{
  "encoder_arch": "convmixer",
  "model": "contrastive image-text model",
  "dataset": "rendered rooms with furniture",
  "train_examples": 145000,
  "image_size": 64,
  "crop_scale_min": 1,
  "horizontal_flip": false,
  "translate": 0.12,
  "tokenizer": "word",
  "vocab_size": 42,
  "loss": "softmax",
  "embed_dim": 128,
  "encoder_norm": "groupnorm",
  "encoder_activation": "relu",
  "encoder_weight_standardization": false,
  "encoder_patch_size": 8,
  "encoder_depths": [12],
  "encoder_kernel_size": 9,
  "encoder_widths": [256],
  "text_encoder_causal": false,
  "text_encoder_width": 256,
  "text_encoder_layers": 7,
  "text_encoder_norm": "rmsnorm",
  "text_encoder_norm_position": "pre",
  "text_encoder_activation": "gelu",
  "text_encoder_mlp_ratio": 3,
  "text_encoder_head_dim": 32,
  "text_encoder_fused_qkv": true,
  "text_encoder_bias": "none",
  "text_encoder_qk_norm": false,
  "text_encoder_parallel_block": false,
  "text_encoder_inner_norm": false,
  "text_encoder_positions": "learned",
  "init": "torch_default",
  "residual_init": "scaled_by_depth",
  "optimizer": "soap",
  "beta2": 0.999,
  "lr": 0.0018,
  "beta1": 0.95,
  "shampoo_beta": 0.999,
  "eps": 1e-08,
  "precondition_frequency": 10,
  "max_precond_dim": 512,
  "one_sided": false,
  "adamw_lr_other_params": 0.0012,
  "steps": 9300,
  "batch_size": 512,
  "epochs": 32.8,
  "lr_schedule": "wsd",
  "decay_fraction": 0.3,
  "final_lr_fraction": 0,
  "warmup_steps": 270,
  "weight_decay": 0.1,
  "adamw_weight_decay_other_params": 0.05
}
Rows from block 2 of the text encoder, named by matrix and row number. Rows with one number belong to one attention dimension. Each number is 128 + 32 x the weight over its row's rms, rounded and kept within 0 to 255. All counts start at 0. Numbers have three digits each. After the name is the row's rms in percent of the matrix's.
# v: attention query, key and value (stacked) (text_encoder.blocks.2.attn.qkv.weight, 768x256, the v third), inputs 0-127
# proj: attention output (text_encoder.blocks.2.attn.proj.weight, 256x256, transposed), outputs 0-127
v.34 092:109177106130110119104142106145142148108063148102153146074135093112143154149150135133184168102164166089144188179082093142154141085185103178070154108104139107104136100112084130058107172154156108139114190115130064182147131113086109190130178123087145114154096187194101124107085172127162097130136122167110085137137095083184099129087149123162171182150044113119113144124144118093115113135091
proj.34 085:125108134117168141138124177104117121168117092127138051139174164210118173120156156079124102145159052157075147112195133139090106201120155084149133126166130169113102133116130080173135097147126165146144029178127170145147118141145152094122142158113115086158156091024134130097146148135158143118177109101168156138144125156077134089115120099127113134155188141115121099189151108142160075145125
v.35 103:117093144114169138173154145109159091163085135071189196158165118198152107116141134183140112123138150075084139102117143090136119128148102146136166113169159135162156088170123121120152114167123153125126184126146082174139095123114125139099147111147140147208104135100100144101060141094190171059173081209105119094172150142185123125116130108060159161132065140154092138113120106185130167112090
proj.35 125:133165093124081128128152176159122153135172135176109090128161092113165087048144151135108093160150091161116174136130126171050116116149111118076124161099154132128056188103091162067127112097144120087135140103094159134080136150108118131177052133135136164127184129144153188095157132154053092119122205097134115126096111065158139095170133103100174119081170110106139181127132121098067124149177
v.36 090:100118118178113066142116112083170174157113187123143121135144085123112090078064132152118118131101110149140163087093164133137156074102104127132129150126150117118144078126111156152116109149132094089178150121138097162051110139191128098075137104177139118210128129143135100162169173136110121135146115167096072178128162071104099093154119164153132161135147160135120145073123061208145162101143
proj.36 097:192153083137106098121135126153151107135147100126140063166095203144164165170199150140071104090195161100101145113130122133116108128109171141103161119189141102102095161136142105159147153180102140117083146158098153151157134154102139187195070138105148145103101122095112135149119065160107146133136092151156142108109111144122169158092132086122173102092110071097121123183125173098108129148113
v.37 110:158110104141097155192081121139127094120106064109113089160119144144120173145166036106097134099139108168054107148107117126121147180141133111166200132154139187196131083146161149123182183101110156105036085121097106125117128141167110099148142111153128189146127133149078105107181109165096191135108142100092092115126130121194132114145104087139088147070138126137209165147086157110132131130129
proj.37 106:154147150134138117098163137098180161052164156143165169099077089110171086067105175173161124136102172125195082132117168144145126068128136080107076106102056065091127110174118134130090110161143103139202141094134157125108129132099058118100144158149080077104128103170135083149099100081160112143127138171162123137113156158074132130117145177145167059161161082139127107063155094161114100137150
v.38 108:130186136107156073156187052103136105104126115099147104133161176107140153076076170104080116112141170108145165071144123102117213118159183134129190090132166146143068098121119079066131139147087090103108154072126089111135111134125100130161158190091125120082150082144071161180171088135113124121115105135101145169105071073101166143120102137080171193163177110109075089129144128121120138104160
proj.38 110:134077099148103163121046179119105158150152159156122133111131101149121163155184100149128128122143121092142121157096100127141074188103137132126099176175116101128205121133151141133099092120155132148144115218146110171079136132112146101134174119128142154169098174077169117037094202123143156075122142134150112117140125175137108123104071113211085123128076138168147152151126143134153146123048
v.39 104:133125170097140144152176153128124092147136102097115127109145129112149135067163092063126102153134118078102160145134145124125127143031171098162131167161112157132161088126153122116103092103118171093136154116149085086088136114146148129076130080149128128079122116103150145121096137121110161049148183157086073130146110143153157094127143144192071142170096123141115094135076123108125107168112
proj.39 128:143120081138097106129172129169168134122155167142152122140124056095095078126141157175082102133148160210156192107101112137122161111198118132105147105126146122155107152145066128085128157146135045108149153155085126168162101140119141099136101169072131135147149115181135175107161122111071103174107175132114098135132119114178101122168098127071150124092135100108092163145159109146070110082127
v.40 107:090100123169148098143124105076130113108069168122095122115146077097113120128136172164135135087128133105192167104088152167063105134086109100170094100103120140163141129158087127096132199185198120127108159158089079139157102100132072100132145085184096104162144099139091145102153076165106128123092145219163121104176139095094119105107134154074164152132138118140110173129113145137169163176111
proj.40 117:116110121089084163088102136149113163141151107206156098123154118168158178141146119144118076122166124093125167157124110152137125088121177151089137147149169136111085116099134091125128093116127144060106130131173138151115139163151190135182103153084132158156119171129157182075134160122121118112161115100145108125089104134156110066164079078170157100089068102150088135165132169106119148067098
v.41 107:162104102071071135085164121158087171156178105158118169112123051133158152098107173084147137157098106124172160068101120128150123121097100148083165144100120067113106095179101125111125128125132167151109097109123160130147107137143164113186118113099184132124145159138123121089160141118140094116157136199116108104140126111061123179171208059072117108092103121089141105072191113114126136225122
proj.41 114:116155156155196154173069116123118137144097153078098117133146172068100132154096101160109121145124146161093093126188100090115086149151135133153103112136163189091137184098179150172142117134159097165149157131159130119090156098128105203067187115158096125058132137090131125153127146124093161139046079061116171146119160174128154123108116184125106155124177104133151119147106113137122163078158
v.42 113:146158133111123103160137107173150174116109117103101142134091182130108100169162179104052082107074110118150083080083139089097139118113141105125119168117113107102103119089136137164192167089150085156117125136122175114110152127081116121110108088119135094142116072139064116118121072163134180145169153138141061118138130112117088130116141134078146100157152112144069165151095073147136098079142
proj.42 106:122109178145132165078123174105109161071149152166190106056130155164108138127075077175177123130157144108166099155140135190119115067088170141116089000122066170128154133154128075090106163156081122110162118101134124156191101167154129111165159179177118120156092158132123137168108172109130065137141103119134153104109142185094190126127145118152189134116065181115176125070143160132120176156150
v.43 091:185091109182143093102185128130121208160139062151100158161110169111116076190091130087130131113133152091116078160087117104161185114163157107144143183164094132089136125104164083115137120145141109098085086165155136081131114115127092132122105180111134135165136111092163123133105149123203102123186139081069154116111141091109077142147136145119142112150153136122101091128133113155084065148112
proj.43 108:058113105111087131151165122147158150170133143082129100047129098151098122101167155151131108216071127155126161085171179176096108131117111112093120067099138142175135119149151145082096137140127097162169147099153125174175100123113145100119179105108124119142153146208098133154163113116086165133097179133145059127164092135170165133147118171123125107139140129067148168103168122104066116135098
v.44 096:160180096100135096137124151140214131051132120163150133063158140104146093099162151144141123097196101147096131055173106142135128102058070190182140109135117187152125161110176125111095087183160129142173170107185151129117140146138128125087204124131141136115159118130170132106107135109158098131140126130063131121074167145162143133107125186158182193114126119126148124147160110119165090156167
proj.44 096:097126119131124129070086098082058110149124164117123120139061114152170178118115095127136114098093145134161096175131131104098148128155141060127140100143164093109128089142104128124147132068057144102085046107128137119127187165103147177176088163166108091173156118078122126174166075195154164097130119115130162151142092106081151061130090080141130091125173078090122144109089136138110144149137
v.45 100:088141139117064089113139120107155087089123111154179126117149153071115121152135179103168116127162135112137184080145127141123120082087060138133098097087069130088136090144087106186045105139170121157169140148145158133108094171134160152115137111100101135102158103145132142091109135141143088121032074141081167136074083132121145107152162100117138129106119105134140095164192093059083123153096
proj.45 108:141141130160210155123095099135050179163110129073119139147103176129135180148110106111107132112148106133158040156105098115152121136114100131133173113149156147110194125130126143129149120105114137116070075100146140132128149094126161162114160123149145087119101129028122095116153164137160155150159103169174160142126122163054153104099134094133110148141148179148124145155083122143187146099202
v.46 096:164183127087105169095096180156143117161146157159152158037074138113164120145150174111106070168076122142124069136119133128153090104133138124129163113045081119135094095147143098132140143108140142093131116128119122106079170106147104167068101081086106104110159232153134112155138106105088197133097139083160093176130143142121150056116184211098099083116162135066097181117128083115165134145094
proj.46 091:149124124179152069144182076095126096071122148141139134172121156112074122138146103115120141108174128142144154131121141121129167157105110146144186147164116078128137132055151105170127139109091136152151089141116130139166112132113122034101151120095165076161092054106132144130139114154182061189126087158125157121108133122094090174125095122114112195126107126180110120156153135156061086119179
v.47 102:155134155148089095139064104155186116114126120118140071137099113085125156112153173091118144115113124103085143135199074081132179060136142168125149146125097167128187099097116111125159139109173142054159102098098139164121111124117099128094137109096085113118133234136122120146166097118111142126101152116130121161134194128140156103141156124099135086133162148120078132130148180098151150145110
proj.47 111:089144136163158130113139153069085138134164123135134150125126165184137167167105094111166154149165133140131088133116167166084120185115104107125113158133140083084144149151134103138119144131113112157098058173101106137122138133122081106150158138108154063161086076088118126127134132138185137136129048149135137116113094197041073118095103158178085169111094117125131092133129086112154093134127
v.48 093:085173133094113121157087112113133113144118132125142182105182150132106156044131105200135111108133088138111156130175224132132127109153098099124146037104171127147095150160108140153087122100153127062141156122111152104121097172162158123108124162217103119140125151096146073153080130127166119132135156133144172102129162163177211109128152155140149144095117164186131098091141112127159097104127
proj.48 096:131171106147115172097140131119104112113152089125128083192131130111155115126162152101092115153172085101138136118099079113097136093065184182102125188178103132107090111068144133122165115143084115145094106137130063141123120061078122126186079074069145148170160126094154199084177107138091126149113121140119121158125079059085094129114117075141120149109110115132118198195094092110125132139135
v.49 092:098116109109128170159149148096070159108137086124114118167179123102056141108112161162095100106170134147123175161201159117203085165144141118121107146066080167149195133131185134124133147123098132164154152163111148134160154172108144115101121071186158167132148121125131102110168113183150098124128105103137149095173194141156190136087132099069127214084117146137222144078037100176171148103065
proj.49 088:105126096149144067086094140121198111158089148109119156118085150132161114111089100114158152149135103125062129117121080190056138060119169152100161102162172136109072163119134176068117061151144152112092152098137129107107110076143138169176087165095154085105165159135111154175104127125105140129108152129128124154095106106188083124155183154136156056164162082112069161152173149052114111164183
v.50 104:149095190129151136078064121159114103184113082109074163148077092145062058119084052117103145144149159146066146123099147135113153135109157108147109157134149190120118127154136179146129153123140112149109117156070068081112168123165151159159124134090127150108105151209104147147138129156135129118150204133076159129091171124118088090110187103106112056128138082178137123141142135136142111166128
proj.50 110:144095104145105059192179142120193095095138139081120095080103140095131146154188195155170092166072117155155109090127163108193124150154136100141188073130115110143178115125132060133133127102129116164157132115146166124167055108104100091085160142090143149162110154115119097139083156100117182138100077120134097119121133150156197170132094168097106149127126134091130111130153107102128146130103
v.51 084:074114117202135113093116170102139182189176091074180096111053094142132105160076125155125128080125106132163101140148158113105092116156115144123137164154135078125178118145080152134140149161131119110110131140138150156133121065097170134145120123157147174178105191139108112103167152122146148155130134112097143116119133082109097164110165161159180111072160174113144127115121138174120170133120
proj.51 085:193140116053129173173086105133157090122071118203047190197138144108149119098148152164184155155102133134099148112148131141149154207140151145140112110090131167093110113108140127145108168125137141127128145128153154108073139139154098157115089102160107128081161159115134140146086171118146162098084099157174118103124139113116183120152157158038131121149137123158154086121098091125152128125070
v.52 092:133125123143141146159206122158172131119141149097139104133158080108145111097068127106122153141142168125091134163084041113160115080113211155117192178181162069160168173096136180112172098124182149141115170116146148183133102151143154185072151093164115098107086078121124170162156133135103093079121129124100139180120152143148047109073117172134158113048111083122155165101087132155094123075151
proj.52 101:134139132115101069112032129093151126178129118145157072109126204228148106144173121108145130099165126167149173107109175190073126128149115088136118078160079196086088096144115086143060177156079095103143110150126144099127135141149090105189108175089097105168159132114127105140066103162111135119161121111119054110132100129165174140105131098151163075124123119153095087111158166143143108159096
v.53 098:118131121148145139143157153143136209128162093096190115123095140093157060168124092043140137142152166098117117172167210140169166147127184178116119158119114141088187145097098102115139084112096134158102158140114127118077090056049124134080118131112141098168094107109152121095118131108154152152160131166141077177102186122127133148188117167127111171128107193156162097130095183097148136107118
proj.53 127:171118100112112130136217144145159032096139149116115137115102067133084140074140146147082110161092132131106157088099117107085110049118115119142093108110140122169096120097111131120135106147111141133149158167126089121182102148135157069088127144092143121112163137203184126149159088118087095138163195129109131106178106119136108102164117168110107097159134082087095146130151112148036103154141
v.54 105:197164182134093151114069155143103107149162118189171087105128146092164116081170103082100190199175090133107106125112114123136116150079165125118127198118102174146145063123113092148116147112113073131141128041089154108080115113110132152078213117087152084099128146145076086109145184110099096161165155148143116119130137157052108125200110117130091088088172182149069160145130124128125120171150
proj.54 104:121120134119115132131172085155131114078097147081089162121108106129113094155086106188154099083056187149165121114132169115166145096179093122160134086146165093118192148161111124143167143158147158120165088165146165164156146164136112145127068137153092168173096066105132119136086126102151182095105128128087124154120126125109183153080107154135097148144065114092141064118147164175143118092115
v.55 098:160072114157150171091151187166097150106122146184168134146151122149110108166100135166116110088081071115139084113116172128119079139088119102115121174105120142090176130121145165137163129126145081206150079111102148135136124121125126143135109134103176073151099062073116165124123104121109124103077113108134142134140126141131130113121141095143078122196149165093160136189131083125113099121122
proj.55 096:118173119086104135153140128115140129185075152084108142100168109146144094084137127141124109138128165105124157117179105173127118120179162130131119134077171116183075136143146155120095128126119148072104209122179141114123135118154175129109150125149159186103142218210134147140110140120098104112214105103177136101149126092216157149142084148109202160058133103146105155109150180083127182119093
v.56 103:180092192116074143096127106172101134155157132120072124121116129110094078156109096133156108109095158145117154165122180121094137185096111114119025160150107181114095052126134087129119128147141170163125172166092101150115130139066159141131081138082084119106132171177147153126127133153083156076114155150135070135122153143129176120134115130124123183151116114112165078080156144147153120140085
proj.56 116:111110068148148092170177116086148082127118105147127124084108095103104180158141139135091102164119111146134121093125165112222156119173060139151170086121114105147194144112081127135131108079128149148139100150127114147197081097139104075096181121080120080149118123111126132128141142086155101165097124114105127108164075185107093167162098181109060119138095153100113117147159070076083128112171
v.57 097:118114116169165150154096116156168073151089113151118089148143150172146193154202058122138106090144133165134140143174092108173099147153140086133109123158202099175149117082131136112106119104117121140075100111092135142190184164129075090192138121160137192130130114095167127121109081068109153152110144112146149082205148080141139160152123160080102117157160190143166041156132151059145109085142
proj.57 099:089114145078138214118123201126139200111122130125123179151124078088105144061088182135183109116128132102115139101137117143095091141100161185078105157067086109129080145130147131127121130174161170107167186149160160118089109115158139143091074139167188125119080150174143167117186196149133163113131113125134176123092167141133113122103119139147148127115126105153125180100122103152128163174146
v.58 094:125070120145165133126118152094123090111142082218090094136146156089150152196181079097133164137111172155129156156114090130138100114137148086130138084121090112183120100109142133117139164126096109141103140158159176139167095109162144164133130112132113162165102037097161153140149109077146094160096100099081127110148080104169147154130128133145169105147032096100145141106152150225082132158133
proj.58 111:121173127127135127098099104136124180128108163073168160136102131095142057129083139185122136104145098104128128105134182145133132096145084089137093117106118180119131174178131157100129100116136127089160116017137171082080172178110143170113124162164093145100143161163104085125128098135131146109126146111159144134086152083125157105126160091109146159128214137116174132112097107131185125133173
v.59 100:118166156153159136137163173123154165118076102126075154175092191157131149111122129175152111154086151121079128151148103086156175121193096103107097103129117091116192191097102123136150120138133134131155116144101135153165139117066133117167159178113088116089148096115175116116053108151146174105131107150108128089110194125102139111076137172112139181147141213148150102138107143134142133168086
proj.59 102:131131107075098098102162148106110136132102143128121130106148054127106074107113114072142178131105109113099133162174148185102125122142128120134163158124138154147078078141142166048122086147093130121076115110120155087096149102167109137109068091156160133187208171168103152139167134115132066123171161107177094183154060089183109134180113095140158104132135055083137150127149113076083115140155
v.60 103:115163164110135071152140130122133205090161143124089114139140134149134105101152120156136151196113149078149097086083164158126122104132144150126136080115099163163182120112100129117134118203106141136160125113119201131156086087116142117086171165090142110111070172113168146095121144114187131114173104165060125163110100156157174131080104069135164156093176113079099138097136201183120178116142
proj.60 093:192116101150083098104164086160139085149160158133122153114127151099170134168117141143095141083099120164079118179194101184097090151180135134131135153155165156110084172172135148089123108106114117143098144106129128120055185124135159157164065114170127207098153126142114120199143151121065080077099189149147130127132130078140139097189165146093126102122143110122148118165105112066141122171110
v.61 108:157069077127142162164133194125058128091157187113109133117158057153110162108205162127159197129139144088158113075123088053118160129096128086119159130128135068146144120101171179140156123106109132151138065125154111150151093165174162068125126133154169173175132064112116118138176129151144124104146143121177173082179116094146146145106148103141158144148100117133104111123146117153125122125172
proj.61 132:085166167168122136139046086151143159207098130104127107117190181153192081133078129096136142112125093140108118116128084144091074125155167158113140156122173150115125183175144165168104127149150133109115169083107172100043181145146115253166134108140138134109119165121107142108077165113098155109112058128112127132092181093157139150090137083120173095112172120169121165122083165121157167083113
v.62 099:118205142164068134125111065116177127105115087130158085139155104154135105121178088091159160145124128101073176123140103163125162120067131145118176093136134106083176149145134126109169167111120104126097129117138118128136129129123089143180175104099107158118106117181112136125175126149055165119116083111153057105175081115176157101136115128137066167202105162135156142144162137063130139134135
proj.62 081:159099151111183125132212171118126147111161181090169146092087171143139167147146111161111122075123163146231057124095181129164093131208121142164129101166144129193106121146131083149105071106178110111129073154121169163139060152147136093111146178127121083165107134087156067124076137093153126145154140147113134168121137230089105121127094120135134118103156091120115138125086116155126087145165
v.63 101:142089163165134119065093158102111075140099125153153094121098079164164098134070137135123131153166145162094105112110107145094060239098100157073107130108153168171128095134113138163133125145156152140123119161092154193171127148090162131102136177126121123084058179117120133114153147127087102122094119138188100166117122189102121184128127120141167153083104151145105138107143154109174182118140
proj.63 129:123141138130180143141128097117111122094086114114127177111143145064117206193127156129141126109090123146121099172160101077211204098143067121211122129112120089094164139106096142134136147071143137158126095108132105080112138065144119118099130090129138133125103118125130134141089173133218141151121106119089185106134138119093127101128127143132061140158129122177138068146120120107138123121140
v.64 096:156131121126156153134103116073119106080121153157117128181101188147088159161129127075135130114162105172152125091060116063110116124112098140113134144080163143177106062137129202146084090191175153133078132097142132120059054151087168132154097183137094157138129044117099122124163091171114108191110109120105175124109119099129135142169123125145122106103073079193112124189172095155147162146119
proj.64 099:096078156139107152126113143194131123143103100122158113127091081133158103094096143107143131193088175107101143110201165174160122145131152133163127129186111131050164167091165100113155159069078093095124101164118108146171214172145061072145139094121167127098131216143144163112127135048118161096148146123160124105130079103136178129129119132111109107127129176115128131085113134085100115123101
v.65 104:140156116108132185168141138095112139146105125062063119097150124075143138087125159153135103120151081116096144158126109102128150127149149149070135164196147122164227152085116178102127147088143123119087071119135122125144129125086095105136161098121135156095086139124137129170147166129159122147127089184119183094097128069137050164098112161163117111145176095119134109127163134146199170164099
proj.65 108:129125141119134072132127181171108107132138085174126130143070109123088113152102184120108136133112159171150094148130149099154122119113076121166143120080116129122095102131117129137074132088145120131193133097130121094086128153187167189090096147109128098123108140077117111121127099178076123128132093071185054136127129112101170094138079162108102175090063157124179111208141123124095122131103
v.66 111:107126106117152185063119122141125158103104138086099078124152132165135137121182097133168170170107104138077163126186106139083096130113092078134157149218137126087116176121083140106163179153138169114152142152196129157183174122087116133046156129076147096100115158133092106166123145125091160091148117168130151112060104170155048093102158099136114114175152075116110106105159130156176130149140
proj.66 113:154148164122099100081093145126129149114155085120141174128091147098158086143058116118171133084177148102140113098070131124157136135148165132132150112059083108187134045194157116167128115094149076120108112110102156174129072151157158150123135125148122151133146089084134168066150117126120141189129155110165082126123093087110137178124111149110153171089171149150169105178091120082054133167104
v.67 101:122145133122130181180068134104116125083170177142124149164138134100123151181131143131147169086111126152145143108110061090082154115149050081084136169132183123132142128082098120146121134152153132124124123096087155181070129111132156154115127169129167163122142070083086115101139066156152078136081072086150149165152154154123094165127146090109127179153120132103158165085169139156155177163161
proj.67 118:132083129104104141036178114154162144128136098156199136130116093128164121111103070088138120168161145115141131108089138204161114130071183194174137070114068127141098108149157109150146110087112117120149079113152097143175170171125090105146163072124148132141127141117152139112149105083124190136154157159156107107128076063164195099110093174103139141144103102139107105111089082097064113139129
v.68 103:124113101157183167174138104166138179130129133171164086130152127098133120125088083106173193097084170066143079143169140100187079149131159098142103148125170165109155131116127125072142152108114101127128152079122049146171132161059088116158152103125120120179104134077181080140157159139163111138152169124157095153141114130134163070089139122121160140169128153101151064110105120091154051139108
proj.68 093:117156118110092111098107141100144113116118101113066150133103142164130130157170132158148100152116090161099104085123127110080200107139133103131140121091072122129102117167103087200153124153146169130082182174052184140112146102084147123112099161160148186162135121160091193095094129164134161111125168130096189130126175185111074128082132095136155094104155095169115158161115190096119166082197
v.69 099:145103177111156075113143104134107099088125086135168134138137177111112153059139146160103134125126090065186130113175112140083101037132090104140192117160079093105127131097139067144122142186129126092153106104137166077085137159163114119167125103188169116200071155067127141152146160148125133163164096190090120084123134136100181111051128088145133129118149140112103151114106080122101113118060
proj.69 105:099146090100131142140192084123109136138123129120107147119121074123151136162138094131113128172081173204114118125077113114120136154082109133174166150057163163100126128098122161115156135069069113172129146094152043101146173117105115105095133158131133122121179115147157141119053115127145100100104142107133131180182078114120095110178116148138111170135082110117145101146169125088160140074202
v.70 100:159110133114091095126069086149138116091136179124126137137114101136033109097180144198086165151129133116105095119104099058084148136153106152063166121174208100074097111154106185136141203175158110115151125192131168079144077144115143152140119142135169105111159098143103165148201096186096153145119067092136083117130115117109097154124141084129154091136150157146123180115146161172133123138156
proj.70 104:100152104100134185059139142144146159149108082074174151070145166145187120125101093109157106132151083100140144107126159209128114118129143144148093139131045141173103085128105097124170102123128139140107060093110084205107133114113121124129153124123136145145132143104118097099089136075144149131108161151138130155122111129155149135141128163093182154106123095142160072072112101050138120122120
v.71 100:185160154144058106127125153127072115089158144135122070138240171119135112114121155152132172178160114100167149074132112162115098135151103136134134109150172143184133152184150109179129131107138102154155115113145144111124052151171170168125131179140115141077153132125110091132180117087115161112115087119105159144090138226129140199185136126163179162175172156086125133111124107128127157146138
proj.71 102:089070166111147175122151130172128145124167136146193146124071022118142109158105124077163094093142181189096114136119118163192097143082137140138130131117102145074136117119149134149138104118120129139158094108151112120128151188156009111089165092123157113121123101130163135137099110108130113128149128115177131098145064001104142077139145161077087161121110074159168095143099114099104144126126
v.72 106:159094068107116118115104128126183090106139086143176126119095122079111138138109143108106138088143126098103153068084100131166136097082158089186104089114124154124134113150151123172124127118148166106060115088139094186144135087139110122162088083117070085109148130147176116108108056166158144183110162139155162126190044049107149065128129161163115118120083157094125128172114105087162052161084
proj.72 101:061153157123161156173116124123095145142103107085137129092151119168084154115108147156136153123090108182158113151188163124133126112160070156108129173120167139109110174130109123106170135125089094118160138155154107114117144134072131107097128163178193189178125091126117145143098173158133169103132095097097137135105162181162120118097139109106119137147152099164132117090163171167190189127189
v.73 093:135131155102140178164098103124111061101125204109056162148128051177113166170126135149116148146119121138075143166139114075127173134159082129139148145123182091118175150126141141143127060093137185136151165145132114107105094148166097122082134123169132131127104142094136137149128201100162093061115113133114167062144197078166150110126161130101119142114127123070091146065166080153145162142187
proj.73 090:116128052194141110071172134130176181144129104145197138095101091074139099109159110073142101142124152145203138101081108154162152153073118149157191134115105155108053124109149140138138121120115096125119118105159046106163194135099138122200137113108174102129107158143151092133117076124136088183090100141157116192118089080106131138127131124155125151125082119193172096145089142094090087088061
v.74 102:170155136168087110095198172094151175078122106172119140126127155111074171178127083138164133171123142175103172175158154148140143125129173124110146090109169099191128133198106118130157112113124111160138118081135085152126100150137150084131122167138112138103169120166108140140117119085074200122129170096077163097117177169134169121159117110058158121099166156082107116134164083132009100134129
proj.74 090:072124149113158145134097102165096104167136144130107125136124147104137089104138124114122140136106133081127128108129096091140078126104196136214166140141054172133095156128078142143089117116109139119114155150121157148154093129100190175070160089140157111166139096145137131068144097209151127134140091142178083131157097118117079152091130114114113137153113117176150181168083123138155110124150
v.75 112:090114134124101095044115132154146080141126089197139164065088106147101091079082111048146091128132141153131133129116157187178151117154135126093120162081154216151135155120170111100091032101123174140124176133115145135102166131167147123098098103096129155134141160158137155145070173180115116165139126092077111128096108114131173063155104176113119096079080124154158132203130159107125121090144
proj.75 126:151111172122145126188077123094127134108137191073074088180184207123133118140178138195094149082113112094106166125124110098077070154142144111103133103172204094103156106111142131128161163187129093100065105169085150109146109107111135162184111137146061108146099129115113105136199113122134116092074140148135127108176172143159109176117147063152117115125214187117087138081152106139115145148068
v.76 097:124119111109094149151153106103166135124120154159176147134186176111147122157127150113114133083153077095118155106151127165189149157089159080153093187120107162102195091162127134093122090197148080181124143135129149144105088085119126172140164134096102152131130111085177127170112133104130128053157120145111141114155103140162148199110099105120095171072136178117111125081125110139055063091164
proj.76 090:104154115065138125111143104120172094170110104102098155090117118168131183109158093156140135115071129163173118130097107073085165114170075188127167091108115116132073147125087144203130166092139162109152127152143109149142186162106147095113120141136154098133143142146112074084124129152160110146084163193151091154144156136108141000169182177119158109126103068169094124116108154152168168095149
v.77 097:122188143125100103101172134107112142084151116095161081152112139122141120123095107124135097112158172126133159155130195131143122202146184138153094096133111137106194155122140106085162098123120106134143148168083131140120131052132125105078119115095105081133140135167158151100078163025133177108182167113129088104151121139165076130138086159096108163162080168139132167121058189133135123165114
proj.77 120:143147078156178095219078142125064101154123160134042135078138141120097128128173147149112141120126093098106090172111103058109161092124097104082162166128117116145157131114068138113057098151136135131130164109132163108079100136099167190097093113136131107131104131129090074132119143250130074121098123128141171157096228152060103121129155072146115085084140116128106116167181139106118113108118
v.78 099:114142152121093187142159063160071174163114124142117101133106160081088119114098113129072137148092171100218137152077181136167097148134111145178135176080156116113145155124118129116150115132163115150197103065096080080158208095083101109146161135103130126137102171158144084077125071142137116106092120116136083169168155144080165062145129155086044137162092071140112113093135184098156120133137
proj.78 104:183135116175137082115082170116123115106159184116092153129157151142160115156170130184174124130164054126054117126173104130089137145135151093068100087157068138141114098175106102156114157129140114126086162213093204147097122117111171116102103108152106105150113068142094148133128121117097169143152205157139179092159175173135118146091115079143155126119203175121102142180117077162084151162121
v.79 113:121135153120155059173124126094072135146146155157103136168200171154140159103116186137101121078169088099126153068124100105149070140115162075102172110171088140133155138180088100098123184136103149137058112128097167145152078152126138143143170111151102137157124086089108134070119132077145062148159198127092148109094140137176129134143080123146162119079166132108116132136118068098149150144161
proj.79 114:083109122153123181110130156123135112127099073122166173132089102111101145096140086072172091166101130175176111194127121145155191145075077158186148144098178151109085152078157190122159048099089124140146131054214067127100171154146102125138119156124208153102164182149206131152096142126179155122118044119110114155146100102134148146134166185132097151160038102127192110147129143138146087077131
v.80 092:111161098112130158094080122145123116097111130152170170140169127110149126059204212168176074115144109096109117097162123102116139107131090152148136145125150113134107192105177102127176099143173172123055087179097122079148226191133094111125123148150142173086086112148089131117066094140087144146147136125176101103185151066082149141103116135170128093140150151107151165073141169093161082152142
proj.80 082:143125155134126098160187122160140086157120133145098126143093118172107136122061071124080176149107156155175158148119115180162163151108149066142175141165136139081158124106131102071125105116087093117150157099135143151135091112116136104160147093168120109167185144073193176141137175062147072160089099133100218124120063140191113118168113130139139174112069131116109079148137139152122137048096
v.81 100:156076146134098123125107148081136134204108085169122176135120151157126191108095157081131111127099107133117149138131130103155123167128160141150132221060151161199083140183097100107130143111092146138094101114071097125164158164097105117157140170168164145110118115107154077102079151129067115206141156143160188172135098128087128151135172138105111117089116102136180073118133124092143107158168
proj.81 099:148133176106126117070108118177106119050116166106086093201125111076133073109153087134143131165133141134111115109140090157113134128146141082161136088116118089078158083088223107113147107152179081098125115157125163148118131143133145117137115095110059092111128159098130175121153108113109152114115113138098089070150059117129133161112083148155083118128158145130063186170076082158094139126054
v.82 102:195105164082110183075140125166167095127100107097043154136086132102169113128104083118117107161106153147102144063061137111168139118147111139131163152165139186163155149172120139117155090091095156133115149110174117090132107081125090115134136173082083157119128163167116135159128127165118164179136143130116088117086100125130078160116105141108118136181088087099121123114124088144154142160158
proj.82 101:110140154167122085121057163108135205152165146133175102114174157169085116166103139158157139116151113147104152134187124114130109108144164111107050112170118072140103100142139150186081169101208064124103095185071177154099118136152174164088131143113117108112093109128110125119207086156092134093127128072171113114126150118176159150117123125103126107111197174151145119142127132109086129137082
v.83 099:073086109119079059121128092121073119160120090143101167112132092102102127184102098104093127120095132147095139139115133105115152113179093126123100136152096078138117107136173167121126130126191164130151091161122089156119133089100135122067113105087156147100119112162170135118138114142142117108045132107091171134148137145118123123156120167097054069099161063128132112133143118090075104170188
proj.83 092:190135130132177183155126120129143116137171157068135077175120120138128115068147154142115089140165085093156132171113122134159148133102204172097126119154109161134143131166107094171124107098085061144188139110151181126120097167140161085133181129165112041145133165079110139141183092055114155161158132188108042141161127112173178132102125120147172132176115195134091166107093109179143144161121